config = dict(
    encoder_activation='swiglu',
    encoder_fused_qkv=True,
    encoder_moe_every=1,
    encoder_layers=12,
    decoder_norm_position='pre',
    decoder_mlp_ratio=3,
    decoder_head_dim=64,
    decoder_parallel_block=False,
    decoder_drop_path=0.1,
    decoder_tie_embeddings=False,
    muon_scale='original',
    orthogonalizer='polar_express',
    steps=5900,
    warmup_steps=290,
)
Rows from expert 7 of block 2 of the image encoder, named by matrix and row number. Rows with one number belong to one neuron. Each number is 128 + 32 x the weight over its row's rms, rounded and kept within 0 to 255. All counts start at 0. Numbers have three digits each. After the name is the row's rms in percent of the matrix's.
# gate: expert gate (encoder.blocks.2.mlp.gate, 8x160x160), inputs 80-159
# up: expert up (encoder.blocks.2.mlp.up, 8x160x160), inputs 80-159
# down: expert down (encoder.blocks.2.mlp.down, 8x160x160, transposed), outputs 80-159
gate.118 115:130145134061168138137125134101096090085131099131114101196152167137064130095074139097105117095071100146122146119108066092120122093152118131149080143130148139124110154169143174087157094087167122154138116138133109101135109117168171148129100158
up.118 116:084160112181078110155123123080112120125053124162166132115158086103165157129146064109162181105096161157120121145142208132113111169077101121144147108130175119154105151148128136135138086144090185113117157166147114150106092074061098103132164119
down.118 103:069146117187107180164137112060133068143064137098108163143113080145082124069140114099153120172111167148220146131152122118133124161148129118140110167133074125184071158070096119141092174098181181116149181187110084119128126113143162097132157110
gate.119 078:107153132070130168097147123139085137153174112128116152107085151140149151135122132060175145097125134117099133098149188183139177110129069131129151051144167119095139126068197157117110134093135140193079147153097127129104103149106110121106132153
up.119 079:102172141176081154132197098101128170109118137141104161131116089188098104175188130148098111182165107165127128106136060138115101121071145080166200148150102082059206110128127106138124157127098094143156114176119131151097136164105075109152137103
down.119 075:109116152182112163110090147133133135125100133155115175154108138119164124175102107196067142141140109103138072122119117131164115128111154117066120124144123154121159132085106112129131162114091095113092195156123152165115124142109174158222084123
gate.120 099:104140168137129110117103154141174161140116136128126093077122183074074124148101083155156101131076160129124138133114134134120091103142075069100122195168135116183085111121099169130182151144173156117151114104109132047104142117117156128116083123
up.120 105:188137149140127122117087132126126097105146165092171082083129229111132128154148129135197112154183131136114059157118097111156048120144132111089177135145182078107084071135131158107168155157123147101149075115159142132087115130114124107014110126
down.120 095:163103122161136085069151127102092093125155152174202102130153102172137172121114121117206169111123111127154152143144133096115113104098135093080076143157177130101102104159118067105117174135223181154092117138117144121143090088130134058103126123
gate.121 113:121136146058135129126137128060088174136133203105100168105109107134114124092128169135134158088115087163124131147128136093077104131127134179115142115144066135123162148140094129104079105136151098142084106141105165082130156137092148140150196113
up.121 099:100112110153117086152092136106108100160109118122158136126101122171163125118153104073132126083177088135171109078146083110161113056156145117117152139143137141074108074085129110167120108228080200127162154137111107120166136137142114126126098205
down.121 109:119148126114165156111137078117138070121148126204132141100144144098162118080142164173067187129150153170150162092092130112118127124170144128102108107075101055099103173074096147103111146180115122132099100168150097111098139145124100134154155182
gate.122 106:177077136091068141124074154104135093080166174123157117102143103121171142091126127127138121128155138128131061183106135119049091119094113164164133054211174169171208154096160155104134104145155146201181119113137124158107152147106135139131127094
up.122 110:183093126090094088127090193109136127114142171099124123146154130122163155121149057155141122144183128167130102176064146090083071158084116163131140085115141151174176166083162175100141072155146118177196127153158099116102101178105126097126109098
down.122 111:100135100123173098133157125123070058110090099163096085177149086151069164131169120174110108158149098156092109104115118065127127120162150145106072145109137069132131160177131096058150135172186114157051097103123122154149107117178162095114136144
gate.123 098:084175107078165164110153174129179199118144172111125105040171112099145107124160156149160162156140160098157095114117129136160176134101110143086147118086114122096183099089116168130098129087080187100166111164092181073133116172171161146171100115
up.123 107:102131130125074158170107178136122117099173136172124081118135137127112136130174144109137193101151139053182157110127120133169150101108133161156135110109144096145127151154117149118098114097165112133130172216072090139079164075170120118114130104
down.123 103:091162151141098120094130168135166099106085130078071138134202107123134123082134146113225153160103143076083173145145180105151145181119097096155159178140117124130074137157167185156153146139125157181185108180091171122196109142110122138121158111
gate.124 099:088160193123142163120126100175070123130126147138136147164089122126121116094164119141110118137153068178158096190090111081122129121128151138074104093130063155086086069169136156074151154152148096151142075107092121162144063088154158129124152105
up.124 097:151107155092094103134125117130167111142084082156115102125125085071147116098068041135150138096061162119116155098133103145130177110165144076135154111148085049173155125110115119145120103164120108163111129162155111177159067150140181114160092127
down.124 107:171119145166143125178099179113030142190081153102089064128101158164132114157132104129107122154099117122111126135100110140138132194084076121175141139118083152139165132135109182118169121124140155121110131133145180150087106104153168186119172167
gate.125 107:092118125070138130132113137132158129130099151104132069083129124115150125185138198149115122166094124113109100088102074146099106184148174147114110121088075146160073177097161076145111151150206149102107141132132124141116138110156189162150059115
up.125 095:198184120102142166152100114117132110083122167146084137182154068135122143146070135098140088034113084131129149141156137120164157117063126112117149169115234141110114081127130123144117099091146109159079104114093155186133174150148096135112137140
down.125 100:119084138117184091047090102136129140134154072183101073184166165096165100123111144126110130098061133071140107166143137171124208148124109089206120089180120133118178096098177093090121175129106121100147129136154094049137114116160114145127139083
gate.126 110:124083155191123169111163133131101175186061053151082112120125141142095189123139139137143095108118082148108118083140087171054116136173189175115131139081141180129108130119112126081097108185097134112131097144154103134146103108105104105130098157
up.126 110:081085143134112109132134106103074143213063081118098147152170132113121194120121126152094076129117144160088083104154093137080076105148110157115128111071141112092106112127108108144143093149104089149124085110141118117129121136135070111107092202
down.126 111:229114086109099195121141054131065154164120101139149143178154125112163151131113152151174151167154141183134120091132116106165131118129155169105085142119125093147131117145131115085144093085146148077164050119143110118085166063126133129100105146
gate.127 107:116112084067151176133104157099110140177077060156129166094120129116140136122091112113213125099148117087117162172132126137103089141144116116114153067161095118086075107117097174133105138105157110124117114148120098163095085120175069100121114092
up.127 100:156064162097068145164075108079152158128173130088130168115128086123128086155175111124159110201093133098082131103121155142167128193086152150139180095066082143130124138130181063161128053185198101142132133142135146120106144133132111115144114167
down.127 118:090179138192092093118116148080086090086148139227096164136103108126160137134102142136139128124140113121146120114102160130087118172113159066142167107142117169190117128150122108116124144086147116155172160110156123169132142090141185126173079097
gate.128 114:113105130165107077190200070121166138140132114093127197117111180143124127116206087127125113132208087119153120133117107116109112129100120164125082122110091115112171065125138118193123138142169151100138137107128064113163174159146130105094111104
up.128 112:162106104122148140115107143112134117111108166190145096137135144130139138123127130177073140120114105133137150122118155147102171112096118100167139078068099091183094135123091179075166088175145090130174114125171087149126127102119210139111135180
down.128 113:153176146117140167122131095057125108150149131130088078126159146140159193148157050132120153112091098153086082117078109141115151164144138087136100115117099133128128095094123134156141130153155193098216167151121127101123133000121142121129156168